config.yaml
encoder_arch: "resnet_bottleneck"
model: "image captioner"
translate: 0.06
tokenizer: "word"
encoder_kernel_size: 3
encoder_widths: [192, 288, 432, 640]
decoder_width: 128
decoder_qk_norm: false
init: "torch_default"
optimizer: "muon"
nesterov: false
adamw_lr_other_params: 0.0017
warmup_steps: 160
Rows from block 8 of the text decoder of a small image captioner, named by matrix and row number. Rows with one number belong to one neuron. Each number is 500 + 50 x the weight over its row's rms, rounded and kept within 0 to 999. All counts start at 0. Numbers have three digits each.
After each neuron's rows are labels from the 100 texts, of 14976, where the neuron reaches its highest value: "tokens" is the input token at the peak. Only what is clearly more common there than usual is listed. The data: rendered roads seen from a driver's seat, with toy cars, trees and houses. In brackets: how many of the 100.
# fc1: MLP up (decoder.blocks.8.mlp.fc1.weight, 512x128), inputs 0-63
# fc2: MLP down (decoder.blocks.8.mlp.fc2.weight, 128x512, transposed), outputs 0-63

fc1.488:501502505439526535476395550532592531478447492564435491518415507415422589511408479455510460477513453470517434457426502537591536504438466401493446586491500507521439589490509502433488531479446456
fc2.488:613538530561484448495546440592578500514570457482444538511544467547515420580517526427489436462479556446397469459478451526577480489431467545331520459401611469449483461448487422461559517515548476
tokens: "truck" (54); "car" (13)

fc1.95:432499451382403505528519471487539557440522521507533575576593465411441452368434497585474577493557485551509518564482478558448478480570469579527481495553465545464495425543442508473458572563458433
fc2.95:419511518543502570568440439397585366415474570386576431452546529516577498505530564527494413544461502350586540459467572570581535546537537478535519451541525483442535465533453540529491497486517513
tokens: "pink" (44); "grey" (28); "white" (14)

fc1.431:570532451463536543463529472466487434433521594556451465476452561355463577515497576519500494457363466476538457536564499569515479489492436413439555540443433525512529516443474456507541549504526556
fc2.431:587464611560554470543399524492521456541490380504521504500466474472492449515577470511479468508366490475550460546604528436384451425463498489548455457591518510551471533494453514554513526514514504
tokens: "yellow" (46); "green" (31); "orange" (19)

fc1.165:497530524556479482494536508530613534474504573406486520473481556452522373518453506465509472506463492528528440500509559455437483418537565403534463553490457476438495469415492502555487560481469402
fc2.165:573531520556490579440449505585479480469502543443545464477522592459473491441474516422582522482542513582483536575449519480463580545453546488542386527510490473492522438453538489542404591441472421
tokens: "that" (100)

fc1.70:501498547525558549420551403453512532511483585561483421536546510449473532464505547540461550432422478490562366510510381517496493467526470486430578554315415544488409493497480559557574491476493464
fc2.70:497359536558497485472492565491550553562450484427590504478548461524453443512455523474532511596502469465528479431475395522431482448508476558434572481500511556530552502508455573486501478540450577
tokens: "green" (38); "orange" (11); "yellow" (10); "teal" (9)

fc1.313:564493488419452495491482500583452491460505510522493399449524551563477487550530509480549490568396566407543430434566520453436537535482462556537599449449454450540490461472478432506556559455533487
fc2.313:455474520523452506474542497530502519467524653549593565491420525436475519527525481419420464576540519500543509447558476484487421540500505488514442484551487481488569506511515489503573456497556612
tokens: "with" (61); "right" (28)

fc1.170:399509517478446426363470555515502471459486506547500459571484580586585517469466461414451542551417461539448435495467526483601475551465476589483537469455504548521509512480512528439406454532474471
fc2.170:481582456515475475460581574484459526446522485426546483556495443536591549437423449587442444449530421541444497447452475424503507396520473473561485502472556542410473493432459588516490438452552529
tokens: "barrel" (41); "car" (23); "dog" (11); "house" (8)

fc1.147:498545452475629457432546428446511467431494514479489560493470505506496444520543467505543541515539409486470474543592510542444533452544573446595568520498442466471484509464565535529516480530520489
fc2.147:552545521511486493430536629496467498500567560489547432422571602489525481516439457466550488521453505474484464574520582509449402566489517523486408464481403410589555515479503503503478546451502493
tokens: "that" (99)

fc1.244:562441555533548527645619551568424527562555506555527526536473549562467477508523461499481596517428478517517559476464417575513520526440515379505462594520495489504526524502415543498534495505468458
fc2.244:442577479504472500482489465484486495500517418457473456491474451494525522438460572376534540534558529567574610462467519519489480491459433599438525510488510493527467464468506521547464545556509503
tokens: "truck" (21); "car" (21)

fc1.34:435392520453561530413565397488478362494510428422523457547544489523499470439549428523478469552451474545600529493534471518445559541565548497515612370541507426505527537443482474517545458579430510
fc2.34:498485506577532514467523564510419543486481541525442531529488573534459477626628541431447492546562545442478525572536490527455539427527537456485523503486465486519481503484444496450585554442567500
tokens: "barrel" (32); "house" (24); "<end>" (19); "dog" (12)

fc1.6:484563489523517491571446498501620552459472470429510564497528500403393585571559486502538581508572561460557534481467453474531535407541514535503547452494558509468492627459453498524500549525491500
fc2.6:550552530547445453346459558532571444577635449485435407489512496601457458503502534555560411432455509542514403595493422558546521501544491431548515424448551462468499469421532513490523462475490534
tokens: "a" (100)

fc1.506:510528548500527609565503527430508573462517517482450545449521529516567533522462458530571504558451516479492520531589452416392473501486465581498504508510535433458514404396393478473500488532527525
fc2.506:499563560464579489580480536570475470542522516485508516512500588461492535466499506339477514490538499434535444490541521509487471370463507470471435483578504516445522425545536518561550542443451482
tokens: "that" (97)

fc1.186:446513556553568424530456580514502563460563598505514413508490493423473452638523559462432470486403538443591470477536453442506577455543492438433571505494434605515473493517481454476588537534536558
fc2.186:586468529545472427538527466500573497512583515499444520533453502470419492443492521501482499398507500597445450489496480481443468536424492582451449578472501456520612471474568440447493556517558597
tokens: "truck" (31); "barrel" (21); "car" (15); "lamp" (14)

fc1.370:567494596549574526485562590470502515467480544494464513451465536399387567500549441537470326494488421465479482483527506489563552522468563451513507507461422495480370498449408496433575511496432548
fc2.370:421438527465559418549451489508485576569526391449537492518505488633423444521478616504459540638469510452471556544511538506402504462468420533523467482475502510536582478490480428549448538474443471
tokens: "green" (52); "teal" (23); "orange" (10)

fc1.295:549527544454447467428441546493417444550477516518524543405579541451496495486500498491488512524490493593485504557578581518404495537494496567541471479470367455508586476448505521483457432570615481
fc2.295:577522495493465504474539493488470542572504482463501521574395401585544542473474464519539579478540522462541508429557497433580515414611506443437511498509553510492429556511586460561452480480529461
tokens: "pink" (20); "yellow" (17); "road" (12); "left" (10)

fc1.364:535446622559519585415513517475497564480586544503535493473444505509445478445401421422430523472429431511472514400503488495493610506492485520491548489458379455446459509532521579480511553504379570
fc2.364:459421493481464462456562581499400453457572514470497453479479548466533497525583593380521480488553598515558495453402523521514513495582524506387509566431505549542638442470483387495435517447543523
tokens: "with" (91)

fc1.290:523517502463539562513462481471536567407536526448473431492450576461493471531489475482469573509517438551510462483540466432563503455473585462504453515445484445426528445426441523521492491477510405
fc2.290:529457431531510545515491596477500431465523556430531464505494592498513509482475512420572528554485438500508384501472552508614473501562534477523373489582459422505501504449515536575446518503410470
tokens: "that" (100)

fc1.501:428493520460531496399531461556549502536545527582504514552523492462492531516477496412485446452425602499470585599474467555459523597484459644424459495516523514469491467423467401495509511489497539
fc2.501:472507452408550542483522566442455523511432540524486547474535448563527558559483468504531377555499501464517478380586571550561470419526515434450507441489475511481510556579487561520540511515451470
tokens: "pink" (30); "teal" (26); "grey" (19); "black" (11)

fc1.383:459518436512501497414552474485404493543504449467525502596541455438503554566496464503542442469427526527462616487402568476476572561506524463484443450533450510486480515584479508546527523436442460
fc2.383:520561502495444502500583527509417527546496647539447445457466449470446518542421541543468480505444527481476549514386465592474499491511492428560493542538486512473509537565462521545579522553483425
tokens: "yellow" (44); "orange" (21); "red" (14); "teal" (11)

fc1.149:514548508487451447545516489456513502505562591521466485446446452550443436581439460481544582423522589408528475402558519588497490526535452405442608481598497526613494523572582536456430455565513499
fc2.149:514502552515518353541526544477528460509544482491477497394423506442450526523496524530611599506561494529510484461470481492541522531432467602392476486572576544469508422475541489462539528546452463
tokens: "barrel" (89); "dog" (9)

fc1.360:430500559463580448525469482475554561515479557493475499552611445507422431487543486445454507427562445453479487414477560468436387504519446517532474516405456586485551527467523470468563434590517536
fc2.360:518550495567521475540457495479425472535479415530543489515508471345566591465516491532427477464475436570520365489552427492451547466517503569539443548431541424562454508501579463518537495551581620
tokens: "yellow" (51); "white" (32); "pink" (10)

fc1.195:557447502465590476513472512405501475473454519471537522531551543489478550567501586529489491430523519529497514483515596412455419568546498471498518483513480471514594497463513551511474462557646504
fc2.195:589461505428541494515461476411512508396602504512534621549570477514516483482507476486392518506485474528555535487494503443398457503521491534568499559499491440432542529525484515584476445499481545
tokens: "truck" (67); "tree" (25)

fc1.448:500513485536465462507485513467526510441457487478502568443400412492423588507447537503526645464492556477493416362527528566566465483529462407525456532611506621557494560568542463468433520548563518
fc2.448:583493535513522424546491486413539494480505414565421440432443374494471545527554504560516517552495502556470478500540419536569513575543545534448459515490503533557562514485563443424459549526516478
tokens: "barrel" (97)

fc1.393:498497485533542542521452548520631560509529521567488431347366511419431478535602480544487411561535434514558461548531558540515531448617550473535402509455474545545483521467531469486558602467502425
fc2.393:539521476526537529453521453594525548532617535529489557389415495485494544499546618490520512584456481572444503526483610516420482460466533623507496521452494409532418505414558549504425504583511557
tokens: "with" (51); "," (49)

fc1.428:638496530494518528434529494511537447471449635506524466496592531443423492568551551471564470390456504545508510551516473467552495448543538524536541568538521560545480483478440497599526548519528517
fc2.428:479551467487493501506564431447548560417511439507602510503488482416463546536528465493494533570458525459602488479482562431513548441508382432561471499560441479504421469448503472505391521550534480
tokens: "yellow" (55); "orange" (24); "green" (15)

fc1.270:532493418539532594418531502492455450453518612548532435475509540522520483574602511515472439439508470526527417531463525442522515546478405394539527568538575525508497484449452542544513514452456531
fc2.270:494552477523476549522473541517560568455476386613654451491459588440418522559475486577593541537461430484538497553521435450533475417479480471527481515566484443520445514507432518491505530617412463
tokens: "green" (70); "yellow" (28)

fc1.66:556586471490475568410551499526444418465492512476549459513459504521501472502444477526426590492493404501487456501524467570486533558546514472507491429562499539454577477494444543499475453590545456
fc2.66:410475445565519598516421605527437524452463496430571516559475482478451508518548453399534562481451612513533479503476514581600576512464454548499451409488485472471497529596453473516488481478485462
tokens: "that" (100)

fc1.416:505529508534504538523468634449568454424486517445446421417492520388487494442491508457552519398428487569545444517554512488599512539455408512473460462467467513561503473548514445513537425421488539
fc2.416:479472434463573552494530448464498484490543387538508525510480472504457471529516469553394512618516522468528460482584500452481507526589481530487467518432479508497468544524504491611369413521452545
tokens: "yellow" (51); "bends" (34); "orange" (13)

fc1.271:495513512475445474456449485534498601550457497528478461531578402488439504529463510394520446386515440401474465468338439463476518593432496529480440540440426561513472500474451454553446523401538556
fc2.271:466525482571434552532575544593496505504627417469461452455466468492477525466467442539510519578527427476554507479468448502551461491426462430530577555533568466510573548549565414464547523525501513
tokens: "truck" (45); "car" (21); "barrel" (8)

fc1.356:482488446537544495424409582499543450420473462556529542442454497495537563494453494499553526454425391534544479582498544519407521503553471487548532524507529591529449481508515489403546490499386531
fc2.356:477477566539611525521534494441610457466504533540499551435577566516572549554524511521524518523454484552439480513532493482464491475518515465466458530478517477581538414436563586474476467445520541
tokens: "a" (100)

fc1.455:543498454565497456436403499552436449519511472525524509543511528564472409514474493521499549537468461511526552490572399502547568528436557497554486498515529411497432493483407496518516498478507565
fc2.455:442481483529414527522534509441439569513414548538507503406598516509509503494512370411516533527495537505455443487539491503466465513580477464521559498511536600416466510587465451490511502492545488
tokens: "green" (42); "yellow" (32); "orange" (18)

fc1.415:533503499397443493411518573482445583439531488399486389411454581592485590483546472503454496492509517501458468439566468422495512476479532483485494503484524426516454476522604483548534467536484447
fc2.415:460489436521590558523516528484524479465459516540503517499412448439440495532519459446494593516474447510486402562494597462513542555457589488426518479542482616550566623437493532417458540521544584
tokens: "with" (27); "lamp" (10); "barrel" (7)

fc1.81:510524562474458622389445444579441535529582575489419485516550632513474429556488427461580546509506470537493486523521540551543437542483437430549458523519564515573478459439438635595548489433501424
fc2.81:513516435529530509466492586535462455484431620509515535437508496452455450471519549478493435478414559499500483477449456471491554493505520602514450443489431482482480565546600447532382572541492495
tokens: "that" (26); "," (22); "and" (19); "orange" (13)

fc1.401:625517494546531429554549560529565487527470493496471482509560580436481488418543502536507495514515424569481502542438571513549479470431509407423514496581448456546498637525516545529587569498529493
fc2.401:511540637440483464414523498553594524442516478500518372542546554447492601508524436525511547447505471517470525443440489457499478502481465586414473493447558436555556504456504511414460556578575493
tokens: "a" (99)

fc1.63:505622502515505523453476434495509566422484566477494473520606515402454544521495474502499468445576547504498448473503461521523492546508398493439502464417491450445386495474489413555450456450438547
fc2.63:509466455530530503502465574460502495528545530621554524405382478472464516507489494517545461567432537487487518495553522429512499480528501528514526547549425452524539571479496420558562551552532479
tokens: "yellow" (43); "green" (30); "teal" (11); "red" (11)

fc1.113:561524500391568555518481474513450498506542521509544531391456482414419475481512472480602437541550566473532463432474596560592592541473404461528490488440471561466432454480514527495517492429399497
fc2.113:544604519590513431586435508566479517446542549508448481541519532459467603447510531500434515509500470399514594480515501610440378452542434547497464513525500428592415486494486504522493562495516476
tokens: "with" (51); "," (49)